A small image classifier, trained from scratch.
Model: 12M parameters, 32-pixel images, arch vgg, norm batchnorm, activation silu.
Data: trained on scattered letters and digits in many colours, 195000 training examples, 15.6 epochs.
Rows from block 3 of a small image classifier, named by matrix and row number. Each number is 128 + 24 x the weight over its row's rms, rounded and kept within 0 to 255. All counts start at 0. Numbers have three digits each.
After each channel's rows are labels from the 100 images, of 14848, where the channel reaches its highest value: "responds to" is what is common among them; "patch colour" is the nearest of a few named colours to the mean colour under the peak. Only what is clearly more common there than usual is listed. The data: scattered letters and digits in many colours. In brackets: how many of the 100.
# conv: 3x3 conv (model.blocks.3.conv.weight, 192x192x3x3, each kernel summed), inputs 0-191

conv.34:126117129137089105124108126093120082094173119062156144146153145149125104109120074158114115154178129079121150110136161089145094157104084159106126128110100113134132137110154117133108133141157118108110161131132113144093123106113179153102138111168122121143120108109111139143163139105122153110144132160138128155143145133110132174083140181120122145142122115135106148152121115100132102184130090131105105096105150118117101101130147137147111100088150121173166123100142128141134161087140140132171137147175092112088109113116131163141135159165123133122158161182128131141128111153133114095
responds to: the character R (59); largest: R (55)
patch colour: grey (28)

conv.102:166085112107090133119125161106140132162142080152131161125112089130150110125134112177155127140148136118114105139135085103124161133110125095157129111135128104170102143107082114124176132146153125153126148107159100147125133119118140138133109136139145133125127106137134148142123115115100120125095120144126084120111099167139134114159142154134148144172089141117102155113143137144136128138069128136112165138178140121147116126092123161126129121172108107169162139128184151149133136166173108126146112122122091056104176103131110113163167087145130094087106113100107122141081173148083139120
responds to: the character 5 (54); largest: 5 (54); the character K (27)
patch colour: grey (37)

conv.101:160122160165137108079159109078114155083101180138112160152126117144112122120110152128152097103161128060123144113110114097103109147114151147121089102165114180128132091162115106092182131119106155137135089131134060115122087155131145137129122140133154123126123140122120141185056138123112144131178130137102134097118149115104090136124127116096098158117177137140123120180169098143086119110140127165147143140157133126088105134123112122151093144133127115118138146120152119126140101121100116138169140169131139133129144098136129121124106127133155135159144121114119144119179152126129154128
responds to: the character Z (36); the character D (31); largest: Z (29); largest: D (25)
patch colour: brown (37)

conv.67:115125109165121105147146106104149167094144094118117138117155119174135088142111132108141085108154110125091149094123171112162158103107147135132122097140066135100123134149110139110114074088112111128146132140116117110185113131141154155156098147173130126149125128085145144137133141134164120129139145167146124148147133135128169125115147168129154115094124163148132124121113135085128103147112115129147111087128110094138091101141164092131144179119096135164113115147154174103108126140094094138156088118155144118095179097122118163144121100119120086115107177101116181165119144131121103118
responds to: the character W (81); largest: W (77)
patch colour: grey (28)

conv.12:124101134125108102066089148120157111141191127129115110139136140065108109118125077157147102120129123132109141119143154123166085132142152126112123123132107151094070120191092167124124168118139106082141163111119175143098150136112123180154124120148109079143135099135121135166137100139124128137131126143160113128139121161127157110116129152087154158114125133107123144111121183107108090143114104095118133131081142158129118142154157125147131132114091109135112145161100122128137159083132125098141148113158119105111147167145159105151087096148126134162106131131167156150164120115166121110
responds to: the character R (51); largest: R (48); the character K (40); largest: K (37)
patch colour: grey (33); brown (29)

conv.5:142116130118145137123145192109147123143156141096115149130145121115127128143136108156152095151137116107159153156170114131104121146131130087118082138097088116120150129154103129117142146100136105142120152122145115121125161106131158148122100164226134145130123108096151174148131124136081129162131101156147157110164123104136102126089133176114159166131123152087145139125078143147073159130106141105086123111109123125100069152133107122119128115126107113155125152112125160108137164128118114158161117130164135070097116086121094162135137135110151130135089141076126151126151136116094118109
responds to: the character H (52); largest: H (50); the character Y (31)
patch colour: brown (32)

conv.114:162079146117146129121165150158148144111150168134094127102180131117144155123099070152097138090116112109127118156144110107164092133139142138121127146094183133114061151142122105128135101122115130146165095102131153095138148164141105096110134116129117134157133102131172118131089132102122131151130134129081147123110120126111119101135113131159135113095125121117084137146111132114131094175187150160118104092116115142165140112147124128126107149139086144118137106087146167132106131136121148155163167082153085091114148138109157112136180120142113136107109152105140125171108168124173117153
responds to: the character Y (38); largest: Y (35); the character X (28)
patch colour: grey (40)

conv.137:105161132113133139094159135131153129114141139148170128171121137114149115122116108116133134159129114118113109085142101175091127150153119160167106137136078131150126119183133091121108154125142145099075138152111098163116155157120149133110109113139111096128101121130137116182121128143077113165082117159147155160136115077132106097102141176111104129102118133149120131143144139113094143172124139108118144149171145104134093094094184144107137126074100173095120113153087123182153116098104153139136138132100122093139114118127113117130144143133104129094145144092150128144153171164125128097
responds to: the character C (44); largest: C (29)
patch colour: brown (31)

conv.48:134081131122166066165123113154135133174144122163103147116130111185168125109126137131147099145188165084141136069074157151144127138131127121141075119139121122167105100128128099163161104108088124139145095142121109115161141122114126137123130138115110076117126112082106158084117127112129157141102126134132127111126149132132118149142136134146132130114091139131105139141178098139135087115087092147118147152150149131155091113117172150125119094081145093138126151137157143098148152125143094143135140151084127083141119112119146144121105164113132095158152109143123166137144153114112155167
responds to: the character S (39); largest: S (33); the character E (26)
patch colour: grey (32)

conv.29:167125101150132139130154124107116117134147155140131124125090124128136098131132087160077084115110102077134143171122150126118113110139099125114135092122125112119145154144122091127105167160109147115108163093132161161110136135123141098137165167135120168096111127082152134157078119144151125148073119100114145150157117119122159123096103118092115149135131166159098154112113153090127161151107129112106141131135111164136145168110119178136098138102098139154150140093155142168145162118119098101168142142104098104122113130111170115165126095151136124118128165086100121169152176084152117119
responds to: the character D (31)
patch colour: grey (26)

conv.126:141112122133102090119124137159135149088148104110100174138119108140129090133142089179148072099168108120100148103130114124162125109140128128135140077143131156102140135120080096135113142131113125127147182128120090140147090127134132119113133077189184100090132119154139188148107114162089133118098134136115157161118127116142150084107125164148130134135138122120153147123151126092078074144136163127112136139132132113134101123152136154158095123144116109134130110125139164117142126142184144111152108142122116106112126131123148105125119116078133104116179133115130147181175152084109118142
responds to: the character 4 (74); largest: 4 (71)
patch colour: grey (27)

conv.124:137101112102145089106151106166135147110141114122118137129160116109143105148131094158127116119139096132116104118114172123157160095125124130137096148109123110127106158129119151127148105126139113114101143140113103111155138161160155131126147073188093110175130091119156133123134131118134136149100139159130143149124127156069127117105119170118127167131122164127128087129139164115121134151073108157127100136107125126163064085102143143082123128094114118112164115151163167144110116143103134132141166110119151101129126123138102111145127168104063165117167166158109147153127209141122116106
responds to: the character Z (47); largest: Z (42); the character Y (31)
patch colour: grey (28)

conv.156:151142171125147130128171126124168087105102133118114126151074100136123090134110109083121104145171098115107079121154118143136093154138099126129126151152110104134099084127112108050105158144107141144087173118128103120122126173101171153159174170114128091115100123149149137136121130109112091111119149131109176151141118094079151121139090153137123114092135180116154145136157159126108115157127163117124131092152140101124115094139148126116124131098131113162146115115153141101144151146124108104158133129113140103101117127126105157164153176120141153138109150140109160133168104114162113136
responds to: the character 9 (42); largest: 9 (38); the character S (36); largest: S (25)
patch colour: grey (37)

conv.39:106095167116122126111124129105146127117100167161121109148090156150106129130128117117159115121129047125129133155181160156097146160124138145133126084141144160112094109133127088077108184118124123147095143133114090086166164146125117144151151120177146106111130127085161112160123170138128121132128106139064154130145125142146118096126123161098119132121114109078146144138126164121114086147102134157115159135144125096091103135151114121128127107095107105167130145109159157122106143118122100184143156126141160118106151109121123114143096110135095120140145116096138193128123156117157149133
responds to: the character S (76); largest: S (73); the character 9 (33); largest: 9 (26)
patch colour: grey (33)

conv.10:140136143140085125122152121102129145111123100101101175159162130131106125129086097168120118133170116112154157091078141129093105115112058151105067122114110140125121125154128101110138153109125120134146155136160100107090114072129143142123091121161168145101129130116138123138122134115124144072116147121130160149159134117111115080103129132173134134098117160120081130124137124146109081160113124182143106120131153092119129115139145105116135153143122129133128134186132157152153155133112118146126100123197148113135113172133133139150175134157138104123095137095100144152159150182124119106
responds to: the character C (34); the character U (30); the character D (30); largest: C (27)
patch colour: grey (26)

conv.74:131124131092115124102132115077160088060163136117126155182127128095083108167089092150142090135156092174125134155121156142168128156124143111125141113124121149076147165120130154142087177138135134119148155119104147140164131101137118153171130147157155121093086080120153123116149141129120142163196086136117117157122105153100095120143111138123153135108136098075091119139137132090118125163129137148122127088108108104118139137125133108105114124138130122153125101088135117111156141117102142150150154103145168113106137147112166104133118124141137146152144143083133132145123161148094097123
responds to: the character H (66); largest: H (53)
patch colour: grey (29)

conv.167:129138098143144075080150114135112146098134113144182149148130136145122113106137112153101089130152111116147096117135149113157130152132113137124068135121068098130141169120139159113132151108101096154167126094136143084197154154152149099143120152128121125163128092115204136150167118109097151188116103121148114123136116148124125108149122127133095144101127126150103133146134122105100140094143143145133094087118131099123082105118099125105108125134128103129141135119175170145134135134150062142161145133131108123130139103142174136146141149137120172114163169120103116133115131152085125126
responds to: the character Y (31)
patch colour: brown (28)

conv.97:127145140181128127119119135100125155108132126109155169169141105099128152132135144150146128117158109053147137104133117099098165142130141130144077139085072116099164133124133108101126110129107118152108164115128123080156132137111118107121141148162119152110173114137198138169127126127127159180138136131103115130147120120124093125106122141133118113101153138128074181117108127109104116147127085102139083130116133135106109131153149207151119104141096124091094133118138122121139161121098145129183133152134114098146127119108118184161119145134116118105133141093131170163124120132129090101
responds to: the character J (64); largest: J (61); the character U (27)
patch colour: grey (26)

conv.140:148113126151107128112151134103140133117112172145110161157113143138113102106110088169121070140130093136131139117161160093138124083115142115153139136159151132091131158127122094084134131080138143146130123090107123127132140159139152147137113106192169142136071135095126134133131142133114162131107122122059120146138131106116130087167111158187144130151131148128139144101128148148145074097101116135085150159132162151114115125151138100131130120124089085127100106093150149129118149154130133113162163126146111119095132166158146085137128084119072123138137129115090152150147106134162171118
responds to: the character 2 (37); largest: 2 (33)
patch colour: grey (33)

conv.125:197093107144108148109137088132102105130140099151144105141166091134137053134109128140126135130134103131118123123145148112119170127115110116083112090161121148130160161129111111171132120087107118174126164099150125120127129093127159118115166088124122130134142088089136149137080121099108102141119142130098171140146125127149097151099106152136117113123130173099137151118122117116099135117088101165115153103121100140161116139121138154117111140106143118153135140103177151114107170145116163134135126119129145112079108154134168162128110183148150146111139203153129165120123137143126083110
responds to: the character M (41); largest: M (39); the character 2 (25)
patch colour: grey (38)

conv.85:094134102139121111130143131126140124121173113153136146166145119160111059154082117137110094142122090132125111152117150127114115150103134115074146116155120101078073168126103062135137151056125119133116148095096102158176181115132137155181139132148152134119123120129145141109117104132176156141145127162120111134138151167121136089130118176098136133129072128126105114103159102136075114115108130146135142118136122121115121132120149102158113104120144111124141107126149152090158145149127182130126132126106155098107115132108180143122163104146156126120132146083120146146142158116116134149
responds to: the character Y (49); largest: Y (45); the character W (25)
patch colour: grey (32)

conv.82:178099137128142134107160117111087108118188166128135129118122134120156087147119107124138082138147113088096155127098106139153168172163157116132149161160113118097113109119094102099143130104141136160095157070164131134129144103123137140120146108127108134133108141109124197136110140158161140082092137176108115121075111145098109138110136102164151144091150135138114143117139127133101136118124101135099118069121118130176134081115155143075097082164120121149127103132147140120125147083166152115181138145123138112119109138122136128142144130140138173123125144126105109148167141112116111121
responds to: the character 2 (53); largest: 2 (48); the character Z (36); largest: Z (32)
patch colour: grey (32)

conv.4:146094126123144119155121110122143124123146115123113162126140104102127110139140048154153116127150116132100162091109170170170117155115123141139146082115134135097177116158140124134100129078158137117120128136115105126123132091121139163115185107134134114104084129130161165155133131095080112181156110180108101141156118169085148144110151143154161129102122139072139138134098143131167132159123097147136101143118109120151148115152152123101116085110147131147126175101131155077105139110126146165163122115110115108122117145113141129179093110126106104110147107083116160106135143139132128149
responds to: white (40); the character M (30); the character H (29)
patch colour: grey (31)

conv.168:156137117149120089136130136111109101135123127152127169158110081158138120093129068119146100137135102101140119111126123148161089106114132125115158154203129131127131090106100118097065132105123134159126095106108125129077106130122159113168142105152087109119173105095114114145133125130070161155105136136126113144161130149094157120111133166113126112119128149127102164110137105117112153163111148113104126140188158119147108114139169093163125112132164144155133108089127148137166119185127113150129141113139131104135136130136099141158133177208116127139117149103136110129111139148129128101
responds to: the character M (62); largest: M (55)
patch colour: brown (29)

conv.75:183135098152142110138111110112090116080112181145122113124142155102112144144152109088118179179110125152116142158089119128144086127153150152152136099147107172130104126163148119090103106113125168118111107166113125127130144130139119168124101107146136122112128154154117184154115143113061081129101148141110158115137136172086082126132141131105163139102145100124130117119164120137160088120136132134164116100078153133141111136134124124102129117134121116107130111108123140132181103151109102111151177133102124132152141094165131093105097123135092107167109174104154108131139123138117138165
responds to: black (46); count: six (41); the character 2 (28); the character Z (27)
patch colour: grey (32)

conv.188:140100160194116117125104129085115072071113116110119123161136151137098153099111112121129128154140091123147152130117148150154095106121142127131079138145189134100124109113111087121115127101092172118129143121114145095081139133106176149141137113145083107150106133126107178190143135136153125103132137116113145139138164123084131125137119131133118129142147177131121152126137154161094116126099121153122071094120167119157120100128155086132114118107129118148141133144157165128138138106118119100171146188119130131160132117110138171169110131133106115124122153160151114088151072119135139124
responds to: the character 7 (47); largest: 7 (43); the character Z (38); largest: Z (33)
patch colour: brown (28)

conv.86:151124110136116149079161126080142120116121156094145165155135126124140139138112081149162130137094081110109129153112179153139085088091113158100110132144139144116147112139128123087079115108128114143131129144145107097112130128134165133121123112096090119115120168107176171172108118127155110095103134152126100137156142096144103147101136160129124130093143139146119134104143119128174144170166133113122101108141159150145111116148131121110099087155169088147125163086134152123121129111108122152173101151095123132130122112175090106136136173153165137125147157067107134131136081153139100125
responds to: the character J (25)
patch colour: grey (25)

conv.81:139124171154169112087144113131146113151136114135111144109115106052142048137126072184133139128143135091115115125150111112151124148114098095123133138134155103110061172128092103130130112152118131136117155115130124122109108096138141156117173119181132167143109110087145094134106154139111134115161142149148163116103141128087168116120114138108133158088081134130142176145137143114087145172091118131122129126129085122134093110145148138094125128102118088191149117108183170144150124126146108131137135122109152116102135143141131126145124124155153153122124122143118130133175123132131136141
responds to: the character 6 (67); largest: 6 (65); the character 8 (31); largest: 8 (25)
patch colour: grey (30); brown (30)

conv.120:137140161110087110151114150148174110132137111150120187154094117140115068117126131151147136143108138116125145134116128137141135162134112093148091120133114110089100134143153103061158099128126179135097116154128106108131176080126131125122160096115122166086150135117125102141116126128166086105106083161142151144115101138082116146113161147171135180137170165095128112106135117137156174140118149136100100133139114137128092151133125147118096089096106088106139168104147133104136149138078136171170122120140132115110143117141122112139121148111162149104129140119126138166109169158119112110
responds to: the character C (29); largest: C (28)
patch colour: grey (33)

conv.127:120133145167105151136150115134158130137168161101118137148080151097134101155140134125151159104134131082132093098144113101143113147106096120122130093138080143102145129121091105152119153090130130159101103117100079132150136127171192122152157134188146084114108136132167150147125172149137155098130108152125094122148137122111109064103115153112102129135154127132131143153138145146098108144142085118130050142126086082100143108117142133105131122120095122146128146105144116172108129105126160161170138145127140091119116120115136158113143151141092134152152122146146143177129116143095143102
responds to: the character R (43); largest: R (37); the character 9 (28)
patch colour: grey (25)

conv.59:128132104131102106175139127175141182081142102168128160130151097165106114137133122152148115107130118101147129099110136133134142135130168129129131120146059082097106120129133086095112082140120104140145137118123123087195127137126120129143159147122167173114099100090151110115167125131154142102140109158139117130142156186157128106135113177128137153085092131121113121107146135162098078166093123124119157123142118132119108099119148153136106130088156109103154133140134144112128171160112140126128084147148132087109130171113143119161134160144152130128128143092102125124136164142095101092
responds to: the character M (90); largest: M (87)
patch colour: grey (25)

conv.68:145092113148126102165124149145138201144167125165137112127169146068100135146135100123116105134135087137144134127139133140125136141135096131138113138137090093129118172125155133153169126089137121116143114141155088090128145182140135089141146113158120137145127116112174125162142149132129109124092113128159111118118135154138103091148138171134152151080135109122134122159107140082120118126077111159113082133119122142129084161109148116104157051109102126132128118119140149111127143161152112147110092110103153094076165161158153144087131117129107107109122126147110149142156116166103086141
responds to: the character K (74); largest: K (72)
patch colour: grey (25)

conv.148:120127128174087110147096139140111098102157096143161154141155137112113130154131078145131085100157099136118134110117143151149139128127180106091127099097154107137124134139150119111109136081142104168107151130177147105126147112121142152123143127111115118094086085132123127164111096140105092159146140148145134146116114159079127126103159162107134158101114177133100141098122121085100138149074117140126146095122123145112104133124136121144102120120178088165140138098113160066138102106145151135152131123183156101113125152138109155160097139144189150153116153117131146130116164158106128131
responds to: the character H (73); largest: H (72)
patch colour: brown (36)

conv.147:105121118118110169092124145116152137084107146092145122135144120142144092197119129142153112097092106120090152117176117121153114096112138163140084121100115160072109143134109089136121119092155149133134175132175126109111111133123122144121149154140118111137123130155130152132087079106077099129179127143143165146120157121127103080134117142152191181123105139121128125133158126130137130095071145141122083126117155171166127153145078151119126115133131161157159137107111128071140133128123094123114125134176135129101134095131123103127148153131167096121146136136126148170122129132125131128
responds to: the character 6 (37); the character U (31); largest: 6 (30)
patch colour: brown (31)

conv.28:137104174126136131154141123158138126110161142148119141118144129120136117147094073152138154122131152127109153133123135127166131162089107133106129174137084153110104132136131090122147119106144143094125137113097120148151123103114162140113168127176131101131158138114122189116135114097165132082166078208139085115147102117109103127123117141092139144130085097083091100142139147142104103191137152136137156138122088082142098119130154141095133138115115104145133118100112112117125138096142137171150132121120107106108102124110122115143182108197127115141146126112106115158166108163130114125
responds to: the character B (39); the character 3 (34); largest: 3 (31); largest: B (31)
patch colour: grey (32)

conv.178:118104091133140143117146101117135163099153149129126152148130120120130085129067158146118117100125110123154130143132143091149142143119131137101132138096090144117116134133157154105104119109143121080131126151101129101119103118094155105095150158136126113125143133153159150154155129116126121141142067161142061141169107149128109141123149126176167124094102095091088143146141112120122149151129098149110109130148142127110071153168154115146152142113114162126098167092116147094113184098105135145170182109102140102090153120114117144114157131171141103137122160103121132143162105168141072128
responds to: the character 7 (37); the character Z (35); largest: 7 (33); the character 1 (28)
patch colour: brown (31)

conv.182:158126156155112139100159144124198086090116108144131128147137133132087171135141119117111079132122116126135132108118099116141132163163121108114102096115100151131143105131138136133141120118096126168115107111170086130141153137104130119166146141193170152081124124118150117135133145105130139134135116170128082082109143115101117077106100168138134106105129122132054111154125155111107152157144125155097110133112094129130108156141127184127104119118166128111133158109171158128112142077138107162125183127106160101104134159159151123113128128116152118129072108114136113150154144146146114117
responds to: the character 5 (52); largest: 5 (48); the character P (37); largest: P (34)
patch colour: grey (32)

conv.43:084145094150100106106130115123105159108150095169144165133142090160149123094121078149130107162179144082127122094123148130106121138114140120094105127162124081094125101149121142146122154142097120138131117151116088139114128178131129078158164138130106145115158087119130161168109088109152098121104116144131140104137126161099146109073115147097116144150145143138135151104175189149128138102131110138120148133145122135154069129108145168120129106126140127127132117127181118146116137164154123148117076148081112111130144112101116151153112161139109109130131112125109168128191149116145125143
responds to: the character B (33); the character D (32); the character 5 (31); largest: B (27)
patch colour: grey (27)

conv.1:172135133112099099094175134090131140126131149136125179104126137117101089141103109141120096100141126114140110115060131108111137122124158113095076134132159136129121153111103120124127081145134160148121125115153138080133104102103139109125142126132144133136128107120159108119138136106127113165160146155118148111131141083065113113111126176164143123126146133141132146119140134119087114183098124157125116112103101146170130100154144096100132131156096095177107124096190148138083147152130137122162109083136162104140122128117123121140149158148168139131104153097107140175175156182133152129
responds to: the character X (90); largest: X (77)
patch colour: grey (26)